config.toml
encoder_arch = "vit"
model = "masked image model"
dataset = "analogue clock faces"
train_examples = 97500
image_size = 48
crop_scale_min = 0.8
horizontal_flip = false
method = "mae"
mask_ratio = 0.6
loss = "mse"
encoder_norm = "layernorm"
encoder_norm_position = "pre"
encoder_activation = "gelu_tanh"
encoder_mlp_ratio = 6
encoder_head_dim = 48
encoder_fused_qkv = true
encoder_bias = "all"
encoder_qk_norm = false
encoder_parallel_block = true
encoder_inner_norm = false
encoder_patch_size = [6, 6]
encoder_layers = 12
encoder_width = 128
encoder_positions = "rope"
decoder_width = 256
norm_pix_loss = true
decoder_layers = 4
init = "lecun_normal"
residual_init = "none"
optimizer = "soap"
beta2 = 0.99
learning_rate = 0.0026
beta1 = 0.95
shampoo_beta = 0.95
eps = 1e-08
precondition_frequency = 32
max_precond_dim = 1024
one_sided = false
adamw_lr_other_params = 0.001
max_steps = 17800
batch_size = 128
epochs = 23.4
lr_schedule = "poly"
final_lr_fraction = 0.01
warmup_steps = 350
weight_decay = 0.05
adamw_weight_decay_other_params = 0.05
Rows from block 0 of the decoder, named by matrix and row number. Rows with one number belong to one neuron. Each number is 500 + 25 x the weight over its row's rms, rounded and kept within 0 to 999. All counts start at 0. Numbers have three digits each. After the name is the row's rms in percent of the matrix's.
# fc1: MLP up (decoder.0.mlp.fc1.weight, 1536x256), inputs 172-255
# fc2: MLP down (decoder.0.mlp.fc2.weight, 256x1536, transposed), outputs 172-255
fc1.1038 092:525504529491534500470498511500500502492498496491513504534491585501537534510474497506503490522454509510544495456488492505471479509479490500448446528513463500518490534458507514536481476497475484484515498505571497496457523490485514478515540527505513505488
fc2.1038 101:513490465474528492483516470510498549488546532458484517482505541572562548496422442511494485489513529448511481532540499468534503516540503484492477525499519465463512508479501517504521520519504550511473522482493485483509506542474537506492523515475444493530
fc1.1039 107:525516497475520495496507415519519499514463468551464520484487504447416501516519497444508524525495511502487483495483495484490503546473541512458499448500508461484494542497493508514506472511476473522544464518540500482558524519496505479498465477512465466496
fc2.1039 096:486482520466504504475538529491531506543514444484472499452479480463501503505469493449476471555477520526525489468505513484545492518487489526492497473548495493536529517506503517479500527536537509500509476461540506568509457483491474493473503479496506433523
fc1.1040 076:476499503468491507490503503476472544488533483522452463478454538513544500531478547498498459499520487511503479514478477456496474493507491493485522517528505464486491486468480493500469507512529455491504494474472513560487543476505487493496499524493478504513
fc2.1040 083:489499494516443513481476503497482492547483470500447558476502490531516512513515522509481508532472477497487540460496480443473479499537488516463513493477475422489530504520519518489471518499507470483453496493476511502463528466452523503501474525484499492487
fc1.1041 083:484482459555484474472554503499498469498508473528561536508509500510489486507515470486479520509545490483504443479497462493508499526485481478516500458482470526439480483526505466483539506495438506532504486505488500500509480460499506518471479530496511531510
fc2.1041 100:518489509515453472455502524516506523493500532556516518485509511504530491488525517514490522510540480515534491508528479490492507485502481484489534511454477544500495522508456502550515529486504509487537499516493521504493539447451498527518488504499527499528
fc1.1042 096:535478537491526487505521510478481474487492513540546516520498493464535498475483496458506508466574513544504506504459492517499513485537471425522490453490466495529486501550528521508475477471498471496463486484464501463473496495495507523473499519478502487453
fc2.1042 095:514490525510511466493516505521512512493520539531502512498510483483528461504471516456477509484519501538488500512452499523485506457504521527516497534475501498535514503453496484463480518518524488510498500540453504517435486476460491513480495574499488483544
fc1.1043 077:515495499514500500485521522464500481519495495467531507467474542498464503511504483520494513499512527466492489452520493500511495531520492528497539482526482478479494502489480513485503539522518577506552479545496481496514526485496449509514508490504491542502
fc2.1043 082:521507487478488467503517482506488478496531525496517512475531468517478511518531500504464496505494512515498500499482498467491530505499500491516536480520487482473541541443483469472524489490529494480510513511517515498500481483447524500543579521489502515516
fc1.1044 100:476508491517509548498520475512509491467498481483517527534477612492487517566525483507505471500516479487495494476522512489502491468486520508507497487464503487473485499505497476469537505518516493526490522489486497493524498484503499513484511512461470529444
fc2.1044 109:464477503487431470499478500505515495539461475474523530567521487503491516491483491509497473442479524478464515496511487473503474525529496483544516482512529454523462524501499523522514486499480477534491472527492492471505539519493484508479469523490486507442
fc1.1045 115:554509485503516471521439529501512486477494512479489544515500555472548513546521476536491509530572493509543463482472487483533514501481535499509485478495469463487524461477472485531454539484509503458494500525488512530479517527462484509472521531515487512507
fc2.1045 114:493497501464497475506539496523516502505491494599510535491479514502536523484512496513502556506517500508508467457566491530473552508532493501521514533496492502501503464494488546502516485504545494479489509506456483541462508509516489494516539476499488503498
fc1.1046 082:493493499471506504496475494532461520510523528523449504540478548559548519525530508485515500524473467507494514521501524448496457542567523509476506462533491497474485482479464497517466477508519517559430467511453462493512491447535460527452495513522491471505
fc2.1046 081:478505489478465506495470499446548485533522527521481504512472527544534543503532498503477484513520518496493488518503499495507517480523512496496511534496479500480496509489474542499455472506524490513442507483465479493487494469451466507498504489502477491474
fc1.1047 083:544504552532521480534523515483555508473507502509495512520510615542506479478451519510497480516528504502530523469444494502465493492475478521486487480503483505530493516511493535514455510487512481467523533477511510508494514476483507454539462512478491507487
fc2.1047 103:515525486502517518515499500500499495435516513535522520522524537512531500509471500554499511466474470503442501485543515497464536492504493483480505505543534497471507464494520517471527528483552521531487554543506526510502486459558494514509506460499489512546
fc1.1048 113:530489534505502475524499513462481516512515515473487489503551505501532490530507538476521490515496507531494502515519482473429545467462464472536540493488468492483494484500478522575495481474534493468531454487476468490496548502473512515493465481473472487574
fc2.1048 111:484531514540532512521482483522496460491433490507454486474521462528494511470518501494491516480493477494497485505486458551472527529558522488491543485471476457515514486485518521504488449479535501495501467547497507503499518487506479485513477497509498477471
fc1.1049 090:483448489468481522468521461492486491492505511530530503505528527479514539500531488503485529502470479489463513493509537545496522490520464504495516505483490528484500528505537462504474478528447532512485527495482489493531525503495513506511527497457482473510
fc2.1049 079:481471481463469506465492543454530508511499485501476500512496495504492519552486482498468502479493476498508470505531522527511467503512530475496539470532473510506508464525497482522474500509478552460523501495504456514508525548555490499475517521518470450509
fc1.1050 114:461502523513504461515515491500464506543526497496541468497515514486505512503471482496483475481483560496524548512547510514468514495461514496503514499478527518494495512491445492481457546491466483475512539518457487471527455504515448499513507461529483482494
fc2.1050 099:456541488529494454515446484490489517528514529469490498507510488477488506524506504483506529528503494494521484466496531501518516462488500477519532495515513505519514533452479527511478479529498488513486457502514530503493466495484546478526499522455490489540
fc1.1051 082:471524462523505516509450483523524497516519448522468498470492490501514481502512494521515469502512461519503491529480452465485475530509487517533505428470491492520512437480483499508499468544499476508502432512472490509474495499542480497515542498501529457493
fc2.1051 080:465469506504544496490493495466499533478467492527500511523520489472514482470480485491493486542534510515521463508499459500484521533495508545508518500462524476454484518504519493482484488516469534531521479502458459490486491510505484502514512482535502501542
fc1.1052 077:512499503504522507506490558494503537482478555466493512532520496516531476507519449560534502478548506490452521504512460447507481481537513496519441532500498508502481512495473526476526461509519479520441500476516516513482491484514479497500508454500495487480
fc2.1052 088:518515506502497496565512478484495528500513488489504521532494470463539530462514516474522574469490487529494482548506492476510495486476480505486511489485477503455526543496506528498519467487489465510492503467515468503561525520502512463508449497522518511520
fc1.1053 093:502488508495547487529501481501526493515510533508456532509534575545464490536465503477511514503515553500490489475477485428465518508489497495520524494471506482499494512485507488538462532508524554458457490506481479490513511516484505501488529526479475488475
fc2.1053 123:521514500504479532481505494492487517458506497551493483497531547519489520541470480493521487492480493487431485490506541524467539485506480528517446484508479463456525525472502491498489501523501517443512532561505478465465507473505486501491495465505517515551
fc1.1054 097:518505514496529494470480510492488500450528517502495502511465490488531575534481473407489471497497465513476475507473468499487511484500486460497520511525511496491500489526525516508469524530466494449462525476486522482476518506500444483532496510483505543480
fc2.1054 123:496482495536502463510520544459524523527482489506448504500510528509526509480514499440478478499470525504503495487529478517526483501502474469475454442480497518528478509522485528538456503478474504497480467484508518488525497466536502486506470528464515535482
fc1.1055 088:452532492490455507511495500479498496518483470503510497520532510462502514550488458483499480527485494516508509478511488525504518472534537474501534551544487488459476473472532488480480473559458505480485502463469513525499508453540520522502479498489490497534
fc2.1055 086:485519511558528505505503491523526504458459466497493490520528502498502511475453496503466509478477466508514551528513531501495483488526493519497545532528454499518480503540489488494532549518483547486502481515540477469499539457548526455461530530521529457515
fc1.1056 099:489500498503535512510486500505490517490540511510497539532487457525520524513550492523516564522503500478470511499505482540543517545508578473472479494511516505475533485473501463504517510494495485485480494498523525509474486477483497479521553508485493517489
fc2.1056 121:493471522521507534556524532486548498515499441481506503514520493485478485521524480500537510508493557506492492513453530491542516500506506456482472512524535526497482474516532480527525498502475472509491455538496509497527476550461446522462467545459516525505
fc1.1057 112:460525513456507510450468523490497474500548498508524433542548533484495516468556460522522469468486485500499494463497530574514524469510474510508516503509481556533488504507525520490542498507528498501512499492474515487493523460508480540509471464502527484482
fc2.1057 105:528496492489494539488472514501508489477499462481527530515501530475467514519513471515493481524474529510501485441517469514480491475513532521477491532478540503526500517509432491501495477521483511504507485492503539536527505573548485479479525478505524525549
fc1.1058 112:506466483486536477457523475450530509478488504504494510498522523476521496524522497496450514496464518469490452509496465498474500523456513529460493484518554517485519506501494497561496521525493490460462490514508471491492514504531501472504524490510467500463
fc2.1058 105:488500455509494508490491522470485499490493525540473481554496501490500517494477486541501489518495487530516516495460449543506491437476540503503509502490534476524510483479504494450461539533494481537531471524508470487499478515482508507482482463502486512534
fc1.1059 107:482521496519493457502486486512496526509516458518526497478495550509541519465508493531500537489481503485499480487464496489489489520438529523516479449472499510529528498464486483523496483522508475484481454528477517477547536515562467523540513528540472492518
fc2.1059 089:478481530503491513519497502467501475491525463470526489531502546530508513499510490501515495517508521523530476527475482500537531485494486485509509495470501490468491514469496525543525481530491485505447495520508524524511503490506520544473433522562454482464
fc1.1060 088:483500490467491488522478525464470491536467482512473487496512489513486491512487533450472507523514505487478523485487516500543467520480523524508506503495476516438462491492471489488495503519488533517522477521454512512532489474527471528480462515505494529479
fc2.1060 070:495478497461471539499468550486500523545513480490480481496479505523485461532495513508507488524539470498533480501504489437501506485487515493549500514505490529521479553508503504491526503466534480506485504510504529512511465487480474492513457519507520463490
fc1.1061 095:480511515526487511479477488480479497529531477525513473491488565507501463483513485507482485529501525478484460506510510475495500481529473502508473538538511516532464528482495501511461507529495502498534488550489520524502497496499486552488520473532481489519
fc2.1061 098:506528483539523490508520489553486532477509469522482485502523464570508522491510472454513503525522478510519495527486484500507491499529527544531556496463472545521532463502509515500462521533524527471510440484529503474497514520506508517507498519519543512495
fc1.1062 076:495526510477509462497511502511505542522525525506460511515466539491500477512459541488443469487513524525532529514451500526535454523499523537510493535499538516518466532501489482490491544478527443522445517461468495524526486497536486541504473500499531499497
fc2.1062 084:498510503462510506507481517451539464539525533497466484521466523491503517481497511487511468483490491516552506485486517505491497496484513494518458538515503510518508495477521492552497501507490492536486533498488548482536472522520520544494460485475512495449
fc1.1063 084:489522499541450516513553506526491516524481505490479452485487580521512516512495506446479524532524424518496502510472470503489497485517493520523504428480479474475487503465489537544553515544484481487500473477490521531507492513482460536499506520482504522508
fc2.1063 103:474488474526525469446532473501494513500474502500510454513514510498515477522548524511507512476479519495499518510508489488493484501468522529518510517522526483495473484560474514480528487452502503522487482583470456499502497497508488471485522496528472500533
fc1.1064 125:502508537503514531495524522533499477487511529536471523518513493480533520461495467514520498492536471494490479484491496420493518527491512483516486471534494524480472505523515500466478511518506543531506526471514459483521521536479502517485540499477477466495
fc2.1064 122:502548489492516518488517463547473495504491534522498545507490462551503518498471457520536472509504463498531504541528488504461546526500496507510491520548468501482480503525515493487524507491517486512465507475508473524538469492469504539481533540507530493492
fc1.1065 087:505508514486468476509549526493554482501506467515511453476457498489485505474461537528534481515530524491514480477509478488508473462493527506513486493507522477505502495520510463527545485489466511518536461511504490496455496478495528492541482501499495553480
fc2.1065 089:498483513505474494496504528528499536434488486539479545474525469533469502516525467523502476529496524512506493483486517510476496449479492521495480463479476443514538466544560488457536522474499515555499481487486489482481518488482511498512492504498469517490
fc1.1066 102:503508461505515513531506508463513501506493521437516521520519484543464478532471472536499483468509493528487530498533505486473499494518494433514448529533544475485519492496504481501497491478527524474465538525521511481486521500505467504515493450509544501531
fc2.1066 089:436478526519509518517507497469509496496526499471494524475473542499522477535513518471526493500531510489529508476464487495498483538468480464495519519490454504466493508439494497497508540548485513465448454463526532460523510498473502487513461494497514541506
fc1.1067 096:477493519491466510498494471523518490505546470509479494496515542484524508531478507491485515534525485493508440500486477515511501524476491527494488481436485494521449503525492495560471512497526499491496498489492540512514468504474517514518495498477502499498
fc2.1067 122:507522519535496517496516527525489502466505482520494525523506486512476475494494493524510501508510504502495471482471485474474523498493520533535522495498435493549533444486454547506502494457499515459506553521484497472447544492515526524524517466491512505511
fc1.1068 096:447468477488488501537491462514461526506490494539480497471525460501521512530504489524477514482474505531529513503530514523547498515517487500472539506513491489462510525498522466480519464534517520497533501525454504528511501503522488521499479473509496482491
fc2.1068 094:492497496513484511512512473470500508544480471513482506502506490482500508495483543478490547506529469479472515523497493505526527514484504514562520545497531518469532524489522496514533448481465519549529514495493486484519516522478468450545491518536497499492
fc1.1069 093:537466439512477515508504485497496476486499517514499532473481474488479473524497516519494500443498449495479517468517525493451496516511490487444517479509506475504505486483459492518516455519558521492460502490538494508508494526478500534530511503503528480480
fc2.1069 080:525514511499486533507519503473466552506480487522517498504522451518471527458499477490495502480516490499539525470487504503490486482497502476503479495483504497475553538524522512489493459540506491462495509509526537519547532531459476497513503498478496561451
fc1.1070 122:554515502514490483452502443529508491501457470539476537455486495469467504505530540490482506520528452473495500517484471508507488495442506473518486462492457481517517500470484521527514544473473497485541466489516518536527462495485511474478520467479498496500
fc2.1070 104:490504503490505527489537486517487464505494510498485526459512509472517478493486586470495538508494495477517507478523495517471495502535497513509497476498493451491502515506484495472510481480510475491520470495516583568462469487493536528466519521497502481496
fc1.1071 121:525484496501521529519511499498532496488473523478500485486564524505514493511470538529504483502510493450549490478518506504522517512496533492510501498500523483481543541506513493489481514489539504486478543539522526528494531514488474473501480504503543525492
fc2.1071 099:489491477495489481489476536521498540502504479529473504520461533481524463504529501504487496517509493511484487432473460514473518558518523467492516513484492505468503524502485523512476510512490483470515464479475527552512499503534473469571483481533507541508